{
  "model": "contrastive audio-text model",
  "gain_aug_db": 10,
  "spec_augment": false,
  "encoder_norm": "batchnorm",
  "encoder_depths": [8],
  "encoder_widths": [192],
  "text_encoder_fused_qkv": false,
  "init": "torch_default",
  "lr": 0.00065,
  "lr_schedule": "linear",
  "final_lr_fraction": 0,
  "weight_decay": 0.3
}
Rows from block 2 of the audio encoder, named by matrix and row number. Rows with one number belong to one channel. Each number is 128 + 32 x the weight over the matrix's rms, rounded and kept within 0 to 255. All counts start at 0. Numbers have three digits each.
# filt: filter width-3 conv, dilation 4 (encoder.blocks.2.filt.weight, 192x192x3), inputs 0-27, a 3 kernel for each
# gate: gate width-3 conv, dilation 4 (encoder.blocks.2.gate.weight, 192x192x3), inputs 0-27, a 3 kernel for each
# out: residual pointwise conv (encoder.blocks.2.out.weight, 192x192x1, transposed), outputs 0-95
filt.31:119119125135153134130161224127128128130132128128128128128127131127128127129131129245128241061126101123128127128117111046038124128128127148126157131129129128128128135140140016000067143128128128129129126123127036042088128128128126129126120000071126126095
gate.31:125128127130129129129115118125124126128129129055041047129128133128128126112121112105116128128128128127090086128105128193152171124128128045115087052056103128128128124127127148144133132130132053065075131132129128128128127128126123128128127127127128128127
out.31:129128176128126128127128129248130127127128130255127128255127136127128045128211000124129128128064141126128179129128187128127127129133128100128127127130123255163123124124128128218127128128103179124128127128128128128129128127129128128128128000128128128128128127129127128164027128129136127129
filt.32:128123103127128128129128128129128129128144128128124128128133128127127128127125128000128128131128128124125106129128128129129128128139129104120121128128128129129128127141137126128128130128128128122127128129128126127126128127128126126128127128127128128129
gate.32:128148128123128128128129127128128135128128128103063122128125128128128128128171122115129133128105125129128128128124128129121128128161131129131130128128128128128128138169180128128127118126126128128128128126128128119117129129138129132130128128129128130129
out.32:212124131128128127126125128135131128097127128144124127128128128140128125127129127127128128126128128128128119146128126126126131127194128124133127128128087128134128128121128127128118128131127127103140126129128124123127125127127129129128128128125128127122135128127131131128126123126128129124
filt.33:069102048125128128126128128070126128128129127128128129127128128128128128053080124123125127056127127123128128127125128157137148053124127127099123128128135124127126128128130128130132131128128127127128122116116128130129127127128129136128137130129043118127
gate.33:129128128129128128128151127128129129129128128128128128129114128128101128128182157110128128124167129129134128129129128111091124150166128128171133102128128130128128148128173140128129128128127128129128128128131163128128126124127127215128128129129128223134
out.33:255129128140129127130128131128141173128076201192129128128154129142128128128128112242129134128128128157128128128128164219127128131255228128133124128128129128134127128119129159128129128169126128128132128137255127128127128128128138128176126128127128128128129128128128130128127130128129129128
filt.34:128128118128128128128128128128128128128128127128128128126127128131129129129129128128129128134129128128128128247243154128128128128129128130136131128129129128168134129131130128097108133143171129129129255255255129129128128129128123127102129130129128126128
gate.34:129128130129128128130130133127127127128128116115127120128128128128128128128116129105121128128128127128112116128128128129129129175158164128128128130128129128133140129128130129128129171130129119109128127128127126127127128128133126125125083128128126106127
out.34:128127128127129117128128127129128128129128128128128134128125127128128128128128128128129095124128128128051118128128128128130129129043128133128121128129128128128128128128128128128129255004129128128128129129128128128128127128128127128128127128127128128128126128128128128128129128128129128126
filt.35:128124128129129130133132136130129128133103129128128128128127128000124079127106122128127128128128128127126071128127127128127129128122128125123126000127105128129131128127128039108108168128128128128128128129128128138128125127128129123133000107054127128128
gate.35:126127126128124125126125114132128128131130127128128128128131148128255128128128128060128126127128128126128129132128128128131128128125123128116128032213125128128128128128128128234136128120103128128128128122128128128129127130128127128128116214128128129129
out.35:128128127128128128128255127127128129128129128128253128128233129128127128128129255128127128129128129131192126128128127217128130128162128128093128164128128128129128129128128129129163130129128129128128135133128128127136128181128128128128129128128152128129128129129128128128125128128128130128
filt.36:127127121127130129128130128136143129127117127126126128127124131127128124127097127127127128127124129128126128127127128128125127129127129126053098124090129128127130136129131127125128109106124129131128128128133127127128129128128128118128128124127128128127
gate.36:000078110129128099131129129137129135132140130032108091129141128134134130132136132111086125128099126124124122134134130127137130129130128051068096129120124131141131212154202128129128185137130128117119133136130129130129153158167129136128129131129128133131
out.36:129128128130138126129102130129127129133126127141126132127128132128131128126129132127139128128133136129128133130136128144128127128128123131127135136128138128129128127133129128176129128128129143139128129128128124125129130128127128132124131135129136129179129143127129127131123135124139121147
filt.37:133133128124127130128126128128128128129128128128128129129129128128127126128127127128131129128128127131139132131130128128129128128127127127129125127125128128125128129131131129131128128129128128128128127128122128128128129130128128128129128131130129128126
gate.37:072055065079086069129129128223226210133128130000023010157197166129129129126122127047026032120125120077062063127116121127137127142150132000000000114074112170185165183166232122124127102099120131134130129129130130132132164128147000000000094097115118125129
out.37:130126129128128125129128127128128128127129128128128128128128128128128129127129123127128126126127128127128129125128122130128122128128127127127125128128128128128128128133127128128129127128128126128130128128128127128128126128116128128128129127124127125128127128128128129125125128125127129127
filt.38:081112128128128128125126127125128129025127173121127000128128128131128129106127128126086128128130128130127128035128128128129128127128055127128121128121128128128129128128129128128128128139129128128128128128128129129129128128129129128125137128127128128128
gate.38:127128128127128128128122128128128128128082128128063102125125128123128128128128126084090119167126133127121127126122128126122126127031127125109018108124126126126128129123132128128128128128120128128128142133129128128128133128128118120127125126128134066127
out.38:128128128128156161118068128128126128128102128126120126128128128127228129129128128128125128130128128128128129128128128128129128125203128126132129128128128128128127128128126129069128128129129128128128128150205127129131128128128128128128129128128126128128127128130255096128128128131128120128
filt.39:129128128127125126129128127129129129127128129129129128129128127129129130128129129128128128128128127130129129128128125128128127128128128128128127128128125128128128128132128128128129125127128128128128128128128131130128135131131133129128128128128132128130
gate.39:034089103106119102128128132160158165131128128069086075140143141129128130128128129032087090122124127105101116122115124127128127128130128000000000079099113146157145180163185125128129127115128128128128128132129130133131170164159024013067114112118128128128
out.39:128128127128130130128128129128131128128129129128135128127132128127128128123135127128128127129128128128128127128128128127124129130125128129134127127127128128128129128127128129131127130129127129129127128128129128128128127128127128127128130128127127127129127128128128130128126126128129127128
filt.40:128130133133164127255255128128128128133190129128129129128133129067000121127122128127128128128128128123128128151145128130143129127128128127129133128128128128129129125128128112128128125125128128128128128128084128128128128128128121056124133131130128128128
gate.40:131183135132185160139136139128128128197128138128128128106091128077128027128127127127128128128128136127127128128128129128128128085124126127128127129129129126128128102089128128128124128127086128129152014002000121128128127208131113128127131130129125122124
out.40:127128066126127129128129129128128144125044127093128127128129130144145042128129127127126068140129127127171128128128128059127128130128128128217138173113132128128142136136129123000128146128128000128128136176131128130128128131126135239128128128000186128132129127127129126152132130122124000128
filt.41:129129131127127127128128127128128128131128128128129128128129133128129129129127131128128128129129129128128129128128127128129128127128127127129132133131128128128128128128128128128129126122118128128128127128129128128128129129130126128127125127127128127122
gate.41:066051072066083069127128128204220189128128128006003000177185176129129129128128129057030040127127125109108117123121128128128128145156144000000000118070120177178170169148208128128128128115128128129128132133130129136132155133159000000000123089110125127128
out.41:130131128129128129127128128128133129129127127128129129130128128129127128130130128128130128129129125128127128128128128128122127128128133128134128127129129129128130128129129130129128127128127127130133125130128128131128123127127129128128128129128121128123128126128126128128128126129128128127
filt.42:042000103129128127128128128128128128129128128128128128128128128127128129128129129128128128128053103128000128128128128128128128128130134126129129070126019128128128127128128127109126124126128128128128127128128128128128081000000121064127131129127127114128
gate.42:150194128098129129128140133124126127127127127124116126134127127123128128125128125130128128038020076116099108098076106130128130128128132129128129105128125128127127128128128129130128129130130124127127129128130126126125103125125037077100150128128066000086
out.42:127115129131127128127132125127125000137128128126124127157127128128128128000095131000135128128128128128130127128128128126128128126088127174127131093131111135158130098130129127126130127128128131128128128128122126255128129126134132134000130126130131128127127128129128129128128129127131145128
filt.43:129129128128128129128128129126126126129128128128129128127129128128128128128126125128133131128128128128126124128128128128129128128128127132147131128127127123128128128128128131134130129128133127127127127128128124127126127128128128128129128128128128128125
gate.43:063069052105116103128127128170188161130127129058039020135145148128128128128128128073092008115104101111117102118108119128130128128136139000000000125115122146146153195158203125127128127112125129129129164130128135133130159170170042028015097108110117126118
out.43:128128128128125122128127128124128130128125128128129128128124127128127128129125131129130132128128128127128128128128128128128122127128129128124128129128129125128127129130129128127132127128128127126129128126126128128128127128128129128129128128128132128128128128128129128128128128128127130127
filt.44:127067127128128125128128128129128128128128128127128127129000128128128128128129129128127127180128132128128127127128128128128107129128130106128129127127125128123255122128132129128128141129128054128128128128130128126155128129138128124128128127127128131127
gate.44:128132127128128127128128126128132129127126126128128097128129182128127127128112128128150200149164139126129129128127116126128128129129129129134249128128129128128133126160222128128128125123119128133129128128128106129129128129128128130129128128127128129090
out.44:128130108064129129198129103130000128128130128128129129128127128097123130128128157066109131255255128128211121150128120128078081129128068128128255139000127129121141071197127012126205128129125130128127255129128131131123128161130120128124152129129127128132127127127127128255128129128125128128
filt.45:128128128127128128129099130109128124128139129128128128197130128122128128128150000128128133129129129128129128223128128128128128128128128127129128067121129132128128128127127127128128128155006111105128255128128128128143129128128128128130128128128130128128
gate.45:116125092132128128126148098129128122126128128128128127096122106128128128130127128128128125131128129100108127128129204127128132163128128127128130129130127128102116127128137128128128128128129146128127128128128141128128125128128128126128128123129090097123
out.45:128127128102126000128128126125000128094127128128128128128195126130000128128129129129128128128128128128130085118128128129127128129128128128128128129121128126129127128129128127128127128128128125128137127128128128128135194130063127148127128128128126128128128000126128128127146128128108128128
filt.46:130128128128127126128128128173214201128127128126116073127128128128128128129129135134128131129130128128129128128128128128127128255255255136129133129128128127127126128129128128128128098073127128128128102117093126126125128128128128128128128128128136129129
gate.46:128128132128129127137128128128128128228202133127126127128168128100125099133128129132128128127127127111121116130081109090100102124123126106094128174128144128132147129128127088111058201129128128130128112115123091125128129128128080125101069067111130130129
out.46:114130000127127184128128128129116128128124132128128128129133127128125128127123128088138128128181128128126143129128125108065127130119136032128128128128125128119137128128129128118128128128126235128059127048128135131123027128128127130094125110034122098128129128128030139128150128128123128060
filt.47:130140128128128128129128128186129128128128128161129128098124127130129129137131130127127127133129146129130195130131201128128128129128128154142132129128126124125103128128128133129128127128084199128128128128229128115111128129132130128128128128129128130131
gate.47:128129129128128128129130134127126128101129061121114129177211128130128128122131129128140128131132128128128128128118087128128128128128130130141129091129130128129119126128128142139130122150128119052101255128125127122115134137133129129128127128125128128128
out.47:017139129122128123104128127127117000119125128128128127127125183129103128125128127128128128126114128131077125128128128128128129128062129127128126124125128000128132131116128129129124128104127129128128128067129129127128129128066075128115128128127126128128126102127121123128127182129128123128
filt.48:128128129129128128128127128125128128141131130128129128127129128130131134137133132128127124128127128123127122126126123129130129128128128128127128128128128127128127128128128130130130129127127127127128125127128129131129128128128129128129130137136118123128
gate.48:071073079092097064128128128198204191135134133001022005156188158130129129133131131076030040124124124105075072127123123129129129129134129000000000083102118170167151182154216132131131129112128127128128133127127130133134154144171000009002125111112123126128
out.48:124129130127126133127128129128128128129128128139127124128128128127127126133128125129120125126128116133129119127122131127130135125130137116132128120129120133127127129123128129128130128132128126128125128133128127130120128123132129126131131128129129128124128128128131126127128124131124128126
filt.49:130131130128128128123128127127128128128127129128128128128127130127127126128128127128129128128201129128128131126127128160131128125127124130129127167130140107123126180000255128128127128116128128128127127125127053126091004128128128139128133138210128127116
gate.49:129130136128131130128176174128128130133129045148151143133131128130133118116125128114128124128128118141125128128128128129138135128129129128128129128159128129129128119120128185155129120127127128128130128128128129131129128128128132130128129130128139131131
out.49:156129124128128128126130129129128128128056130126000130129128130128128255144128064128128128133126116128116126128128132118127128160129129122132128128084131129128130128129128128126129131127127127127129116133128142128091128128129129036128126077127023129128128128093135128128134130123115137128
filt.50:129130129128128128127128127128129129209133128128128128150132129128207127127128127127128128128134129128128129128128128128128128000081000108110109124128128129131131128128168127125127128129152128128128130128128129129129133132130132132132128128129131131131
gate.50:130129140128089128128126127128129130128128147129129129130128128128128127101127129127117128128128128129129129129127131126127127084000047070080128128127128128127126144138228128128128128128129128129128127127127127127127167128144009000032129129129128129129
out.50:128129130127129127128130128129121129128139130128127108128128128111128132130127124128125104128121126127129122122140128128121131124128128128127125127137124141128079126128128095148126114115086131128122128126137077119128128122128123125136128128129139137129044118131129124122109127127114129124
filt.51:128128128128129128128128131128127128128128128129129128000255128175128128151123129127128128128128127127128149136128130128128128128217151128127128128129128128255177128128129128128128180118125129129136128233128128128129149128129128128126128128127128128128
gate.51:033119126129128128128128129128108128113128128128112125128129127128128128128122080053127122127125126126128128128128126128129128128128128124109128128123128128129134129115132131128129131138130128080128162128128128128128128128128116123123092129105128105128
out.51:124127127128128152127127127127128128130128129127128238127104127166130129128129128128131124126133132128014128182144126122129138132000128128128128128128128126128129129128128128128128138114133128128000128128129128127128127128177123116129168126127130126074128227115129128128128128128128128128
filt.52:220131135123104128128128091128127127146131129255128128128129130010000000130129130119028048138133146143136132129129128128129129128128129122129128160128127128128128125046008133132132128120000128180128129128129128128128126126124117127130128129138128128128
gate.52:127128128158131130135137128123123126128128128113128117128128128128128128188127164128128128073118123085128124129130129128129128126122067074045050127128126211156187067044095089098092160133131128128128111128129128128128128128128129129128129129129129128129
out.52:127126076128128128128122165130128128128140000128212129128089128128128130128128127128129128128128128127128129129128128129132065125128112128129128127128128128128128110129158000127128127128128126127226128129001127133128128130128128014131128128077128126128128128127129129128131128128128130128
filt.53:129128128128128128128123115128128086129128128128128128128000128181126127127255069127128128128156129129126129128185128128130132168128126130133127128128128128128128199129128136133127042166128129128128135128111128128128128127013128128106128119134128127016
gate.53:115127121130138136092129133123119129129128128128128115128127128128179129147104159093096128125142192128128128130129164129126128126128128128128128128128126069126127127127128128128128132000128128130127104128183128125122128128130103128128130130081104129130
out.53:130119083128127129130128128128128130127128128033127126104126128127000128255128087110127129130129134119128129128128100128126128128129088131128130132128126129119130128129129121129128124126126116126128128129128117130131128128000126128129128128146128086145097130128126137128122087138124131125
filt.55:126124127132129129131128129127128128127127126128128128128127128132134136128128128128127128122128121122113122127128128127128129128128129128129131127128128128128127126122123128128131127128128127128127129128129128128128126128128128127129128127128130128133
gate.55:075070071121091094128128135193209195127127127008031001160193191129129129126126127058032047126126126088094073128117114126127128137146127000000000101092103166170147177177228124127125112086116129128129131131130131133138167149170000000000117112104127128128
out.55:126128129127128129127126128127128127127128128129128127128128129128128127128126130129127130129130125127128128131125130127128131127128128127128129127129128129129130128115128127129130129129129127128124132127125128129128134126130127125129127129130129130128128128128128127128128128130128126127
filt.56:129147128127128128128129123128128128128129128130131130127128129128169128129129129128129128121125127129128126128128128129128130128131128130128128124134136128128128129128133127128130132129128128127128128127127128128128009088050130129129128126130129198128
gate.56:117131099130132131132181137136133128131133128119129127128128143136161128128128128124131120126128127114128128128130108128128129113128080121099096098127125128170134181131191129130129128133145126128128129129128129130129195255153130132131128111123129129128
out.56:128126127130129128129128137128128125128128128132123128128128127130129129255125128128128128126126128126127142092128128128131127128127128128128128131130127131125128129128128125131129133128129127129125123137128104128127128120128129111128128129125144127129098135128129129127130128126129169128
filt.57:132131130129184130130178193128127128120128126208132142126127127129128128130128128130207129114128114128128147129129130129129129134154129149134133131134130127128125127128126129129129128128128128128124127127128129129129128128128131129129128129129129131138
gate.57:128129129141160128128158128085120129106131131058004039130133128128125095128128128128129128234248189085094060123123129128129128128127128129101123182155182129129176150138128154128127130128128128128129136127128128128128128128128132134129183128128128124128
out.57:126082124128104129127131135128128192179131126127129128128123129127129132129127128128128128078127128129128127127129128128129126129117125128128127128128152129128129128126128119128122128127127128127128128129128157124128130129129129127128124128107000128125133128128030128128130130123129128152
filt.58:124127127128130128130129129126128128129129130128128128128127128132132134128129128128128127128128119121118115128129129128129127126127126128128130128129126128131127128128128128128129129129134127127127126127128128128128129129129129128131128127133128128132
gate.58:059058051076086073129133146206227199133129129010010000158172178129129128129128129035048060119121120106104073127112123127128127153153142000000000103101111159174146190168220128128128106091125128130130131129128136136135169161161020004000114108112127128129
out.58:124130129128128130126128128127127127127129128135128124127128129128129125128127128127124128128128117128129123129126128128128132126137128126129128125130128133128128128120128129129129130127128126128127129128128125129127130124131129122132129128131131129127129128128132126127128128128128128128
filt.59:125127129124094126128128129178134128255000128129129132128128128129129129091129128167114128128124124128128128130128128128128128126127128124127083129128128128128128128129129128127126128128129125128127129129128128128199127128128128127128128128127127128083
gate.59:128129129199131196130127130128128127255102142128130117165091128128133128107128127131081120132128127131127128128129128128130127130127126128128114129128116128109129165128128127128127128136128046128128126126127128069129128125106135129128122128129128128118
out.59:128129128130188129129127127128141128138128129173128136128118126128130127128128134171128128241130129128132148128128127136155128131128128129189129155129135127250122129128130129128127255126129128180145128255129127128131128127251128129128128128130129128130128129129158128110128128130128126171
filt.60:127128130126128135127246128128128128128129131128149129128126128128134128130157129128129129128129130130128103128129127128129128111130130126129127128129129051131128128128130128125127133131137128128128128127128129128127000130096076130108127126128136226126
gate.60:132131112136132132130128125113122127128121128128127122134127128128157127059129091128000111051104090109124108119122123139128128090117120128058127129128133129128128128115129128140128123129127128129131127126128131161173127127117123094081128120127123128128
out.60:139128128128159126128128129128128121128127128128129127128127066129128132161125070122129131129128125127127128127128215128128073130255095148143128128129110133131152128082128124128128131128128127121130128128121128128111127128128131128129129128125127131133128127127130129129130129125130128127
filt.61:123128128130126125128127126124123121128127129128128128105127128128129128128127127123246128128128126128128128128128128124126132126130127128129129129139135086128123128105128130143128127128140128129128128129127128135125125127128122123110116164128128129129
gate.61:124119087127132139131125121167187161129129128130089066151128154128129129125130128128142085127126127128123117154139134134127121132172145033049000134132128167203147170183175126151124161131128129127138142133128128142129208166130059125056135143129127128128
out.61:128140127144129127128128128000129128128127129112128115128088127134130109132128110129133128129129135128000128000128128128129129130128131128128136129155130127128144154129136128128128129128128136128128134128125151047126128051128132128128146110128064131127131129145129128127148128031127101130
filt.62:128062127149133128131207130128128128127123125082127046134121125135130132127128125131129128127128120129128129128128128130128127253127125130130131000129126129128129128127221132128128127161255128129129166129129128128128129128129129130087129128128127128128
gate.62:029087036132239156128132144127125131127127132118068106128132128128129129133128135128128129127129128125125114148127146140128128128154128104130046126128127128140129128128120125116086128113127128129129128128129129128128128129131131202130129130128122096104
out.62:127102096128129135128128125128128160137131124111128128128128098106128130128126129128126128134160130129127147128131104127129119128121125132126130127129128130126127125156056128126136125127128128129119128125169128128129093128059070128126130128130123127128125129136127098128128128128145126136
filt.63:128128128129129128129129129128129129144128128127128128128128128128128128128128128115100128245219201136128128128135129128127126128129131114119122128128128128129153127127127128125127129145129128128128128128130128128136128129128127119128071050030126128128
gate.63:128036131150140153130128128130129128130128205128127127127129175093091048129128082118121128132131131075035059128128128126126126135130144053027038128109128129128136071067125128128128141140133104128116130130130128128128128128129123088123127127127128128128
out.63:102128130127129127128127137128127128130128128128130127129129132122128128128119123149128000129128084129128128098128128117118128128129183128128124128128128127083127125126128128128135129128128104128128128129129128128133128000128131127255126128127192125130128128128126128129128128128128128129
filt.64:127083120128128128123126122127128128126127126128128128200179128064128128117127125241137128129127125128131131127127128128126120128129129128102128128128128128129129134132136125128128127097130128128128126127124128128128128128128122112125128128128127128128
gate.64:108119124131114129124110128128128128156129128129128129128128127133128128127125125117127128128126127127127125128128128127128127094118129075128129128143128129128130128143143127128118127128128129128130112085124132135132142129128035030042128129128128128128
out.64:127127128128128128128255128020126127121108129128127127128128128128128128127125128102128126127128127127128130125128126129065128128128126128121125126123120129133075127128079124116128173127128128128135128128128128128127129126128166255128129136128127128156129128128132123127128128127127119122
filt.65:201236130128128128130128128128128128130130130128128128128129180235128128123126128130128128127142250129133227128128137128128127128128129139128128129127128128128128128143128128128129128128103129129129128127127232128132255255255128038129128132128091082128
gate.65:128131128138000000129128116123128128112128128049101103128189128208129128123128128128130122031128130079130180128128128128127120127075030111124050129119129128131129131128128128128128127071127128128133129134128128128124128128120121071000125128126127145128
out.65:126129129126131127128128128127128128128127130128127128128128139128128124039127060219045128118126116128128128127128127127081194128128128127128012115125124131128082127125128162127123128127147138128122099115136129128129128128170116123128128128128121128128128126136128129129127128138215129128
filt.66:129129129105122128128130129130128128129128128122126127128128128120128124128128128126128127126125127129230129128128128126128141128129129124124127124128128128128128128128128126128126128129129128128127128128138125126127118125109112126134179128128127128128
gate.66:135124129128117109202179136129129129128128128125128128128128127155183130134129129131130121128126128129128128130130125125128128128128128119089129130083113129136128192142146128128128128129128128122120129130130128128128191202131125127129126127127127129128
out.66:128127128129130128128128142129137120116128127128182140129124127128128130128128109128128128135128129128118130128129145129128128128128128128123129135129125227141128128126128126128130131127127130127128150138000129129129139130128133129099130127128130187134128130129127140128130130128130126141
filt.67:121109120127125127101067123127128128128117123128128128129086130128128127128129129125096126110126128110126124128128130126127125126125126125125124123122128128094128068127128130131128126127058001131129128130132131131132128128127119128126128128128132130128
gate.67:103128128128128128131131139128129130117127124108129133128128156129128131128128069128160128128128128128129128131129128129132175134129128142134129129131127127128126154128182130134129236128078096117128129128128126130128127150187129132130130133172128125124
out.67:175128229138138090139126128182128127128125128130126196128125127131126125128144127128131128128143129128146134134125128128203127136162126131131137227129128132128130128128129127129128128134129129136127132131127125174154128139127129127127132133129208126153128131128120131133127128150124129128
filt.68:108128112123129129128130050128127128127128127125128125126141124127032152128126129126225018128126128127000128128128128126132129127130131127173129096187093127129128127126127128128134129127099128126126127128127127127126127087128123119128127129126127114128
gate.68:083133128092128128128128149128128120128128128109056128131128147129128106129239082128132141129128128134136131122097126130094128127128128131128133128130137126128128172134165128165128179165128122129129128127128129129101082119120122128126128106131087128119
out.68:128106153130128127048124128112123127127129119128128126125128134148129127128128131128112128073127128122129128100128174128126163121115107129132127122131128126133128229031128127125132129125128125132143128128128128128128130116122149137128131128127111130128173076129130128128185125128129115128
filt.69:128128168129129128128128129128128129129128128026128128128131128129128129128128131126130129127128130127128128127127128128129128127128128126128131123128255129130128128128127126127128126127126020128129127128044128128228129129132131131130128129128128128128
gate.69:127127126129129128164127122126125125116074115129128127127127126129129129127125128128123121128128124127127124128127124129128130132128127128126128121080126126124125215154128137133128128139128128118128127127068129128128128128128113118119128128130127093045
out.69:128128129128128130128128129132073128128128128133113128128129129127128128124136122117129127093128126129127218059127128129128127129129128127128128128107128128128120127127128129130127128128128128196135129128128128130128116128129129128191128184121118128128128128128178128128154129132102127128
filt.70:128128128129128129127128128128128128129128128128128128129129128127127123128126125128129128130128128128126125128128129129128128128127124127128128128123128128129130128128128132129126128127127128128128127127128127127128127127128128130129130131130122128118
gate.70:059046058088088065128128128199224204128128129000013000164176176128128128126121128070043046105117111094095052128110118127128127138139145000000000056091089164182166172172217121123126110088125131131132131134129130133140148139165002020008106091097128128109
out.70:130127128129128124128128126128127128130128128124128129128122124129128128124128128128129131128128130128128129124129128129126122127128127128116125129127129125128128130133128131126132126128129128127131124120128128130127127128128130128127128128128136128130127127128128129128128129128128131128
filt.71:117126127125127128151128128129128128058078139128128128127126000127126128127128190128128113129128130129127128129129130247212129127129128125129128124128128128126126128128128128127129037128129128127128130128129128128127127125127126119117128128085128127126
gate.71:128129123128128128128128128124128127112128121115128114128122174126120108089142108128120128132129133128131129128128124126127127128128128116087127128121128155135130128136135128129128109144128128128128129128149129128128128128129126121122119084128133132128
out.71:128127129240255127128127128130128075130126128128129162128127167128129127091127127126136128129128128128123128128128129177134129117126126127129128128128128128129127201106128128120124125093128129147128128128129130125128079128122128146127128128182128128128148180128000126105130128134128119127
filt.72:127128127129128122129128128128128129023127128127131128126127125125106127129114120128127124125128131126128128128128123127129129128128128133128129129128122123129129133128128128127127128128128128128128128128129128128128128129128128124124127127128126128128
gate.72:098130128130130118136141128130129130126198140026049090140130148126125101119126122084086070127059089128128129129128128127119128128105129098019000129129103128128131136127126127128128131167151129057128134127128105029089148126158092127108128104111127128129
out.72:127130125128127128131128128122127128128128128119128137127129138129128127129128131129127129131131129129127128130133128128119144130077129129127130137128164128129157140130131132122133139129128128129129129127129130128127129128128141133128142134199128137126132136129128129127133128128128129128
filt.73:128127127134129129128129130126127127128127127128128128129126127130147131128128130128122126130255141128143125128128128129130128128127125126122122130178163129128133128128149128015126128128128129130129171137129128129129128128157128129110067000056128128113
gate.73:063111111128128128127137129128128128128128127124113128128128127140136130130129129128128128128141129129130129083099127125118127127128128128127128128164130127128128130128128128129131133128129128128124127128103117098088126125124128128112128128128083040096
out.73:129130116129130167128127128166127132128126136130128129071122127128126128024129132131132129131129128162128129127128128129128128128128127133127129134128128130186128130176216128129147128129128136052127129128131127128131000128127128103129128189128255128128129128128135127129127164128124129127
filt.74:129129126129129129090128127128128128128056067120107125128126126255255255128132128128004124128154128123255143128128128128127128130128129132129129125129128128128127126123119255255255128128128128128128255255255240255170151255128192255220127124128128129138
gate.74:129130129128128129129131129126128127129130137126096123128141129119121123128127128128128128128128129084068098125098127129124129120123106127127128128127128126128128134130136099126128160149179126127125125128128126126127128128128127053101128128128118108086
out.74:129255129128128125128255127062126169047127128128128128129255128128128128128128092128000128128128126254200128128128128130072128129128163127084130132127128130128123198130074128189128205128129127130128128127128128127129128128128127130128126128135128255128127127128128128128128119124126128128
filt.75:162130188128130156128129130128127131199130149128129128130034128128128127128129128132128129112128127128128081129129129128128128129128130128123126128128128127125127144128132128127129213132134123127127130130128122127123128129126129128127128128127119126111
gate.75:128122128127128135129128107128128129128128151128120116194128160124066085128202128129127127128130128122128128131129128130190128130128128128117128128128127193128153126110128115126129128197130127128128134127127129128130132158128127128126128129129167143129
out.75:129129128126129128128129128128128109128128130129128128130128128128128134129129128128126128150163128127130123142119129130176128092203159127128128133128128128128126100129126127128129128128127128128128128134154129128127129138175127128128127129124127129128128127125128072128125126128128128128
filt.76:128128130128128128128125128128129128162128129128128128230131180128127127129129128128126132130133128132224130127126128034128127128128128128132131128151132254128129128128129128128128130130129128128064131133134128126128129128128130129134128128129096128128
gate.76:129128118134197151128128126130131129129128129134128128129131127129128129129092105128109105128117128102077058153128128130128128128127125125067119114123127128139126128127128129103129173163142127128128129127102128128128139121122116122125128071115128011124
out.76:128110176127128129128127127130128149126127127129128127128127128079128129127127120128124112129121127130130134127123121130126099128128126129124098127128128129128125077127127128128129067127128128128127075128128105129132127128000126128128000128127128128128048128129128128038119128128128124127
filt.77:004013128127124125108128128129130130154127128125128128126127128128128128132255142127131128131128128127128092128128138128128128128128128090128128005125077130128128128128127128129129128128127127126127128128128127127126127128124127125127125126128128255128
gate.77:023000083128115128134098129128128127128130145126125124128128145126127128131133129128079128130130101104074128130130129131128128128128122128109121120000124128128129129128128128128125129133141119125128131133131125126128128128129120125127128128128136219134
out.77:202130128127128129128126121127177255128131128127130128128128123128127128131128128128129128128127129128129128127128125128129191130126134118128128129128128083128128128128128128128127128127127128130128128148000128128129139128121128129183133130128185171124157128128125143128115109128128086128
filt.78:126127127127128128129130130130128128128127127127125127130130128127128127128128128137040128128129131124127127127127128130128127127113128127127128128071127141119128128127128130099128125120109128128128127128129129127129130129128128092129152128128128129126
gate.78:104129082118131128137119130147172152129127128115020050129128134131130131129128127132145091127119127128128094174130132133126128128164139056020000131132124139168151186164184127162128148139132128127132136128128128141129154179137093110062129136128112129124
out.78:128129129125128128128128128230128128128118128132128161128162130128128132119131128129128128128129126128224128195128129128125128128128128128127128135106127128129123126128128128128149128159128126128129128125128123190128128176128128129128125161128191126128128130115116128131128128184127139127
filt.79:128128218128128128129129131128128128130131141128128128130134253128124050128120128026121202167141136128128129128128128128128128128128128125124132128128128129129164127127128129127128135128129128128128151150137128128128128128128131130129128127128153129133
gate.79:113127128136130129125126127128127127129124129115117123129128142184141136106065013122130159128128128128128128121114105128128127128128128128129129128128128125128128128134158176158139128128131125123128142129128128130137204154128122123128128128128126125107
out.79:133129127124127129151129125130131135123142127130129128249130129127128127129128126130128128130126127129128132128255128079093130127125131128124126128134124130128128129130132134128128128156128127119128134130131128128128120129128127130125128127128125128128129121129198128128128129117134132129
filt.80:128128128130130129128128130124126128122152127129128127112255128128128128129128128128131132128128127127128126127127128127128128127127130129128118128128126126138129129129130124123126129097135255128126127137127128128009127126120127123140128129129126128129
gate.80:129132138127128131127126140127128128128126127130128130127203128129128128133121128128129131128127128129129130128116129165128084128128053130124129183117201128128128130149234129130128134083127088128146127128128129129128126128128091132117120133127072128128
out.80:128127147128049126047129128118128128127127128127128104128129131128128128128128128128129124117115128119095125066128126089124130125128128128128112084128121127125128128118151128129128128126130126128129127127128128120128192116127147128128128126124134128114128128128129143120131128127130126129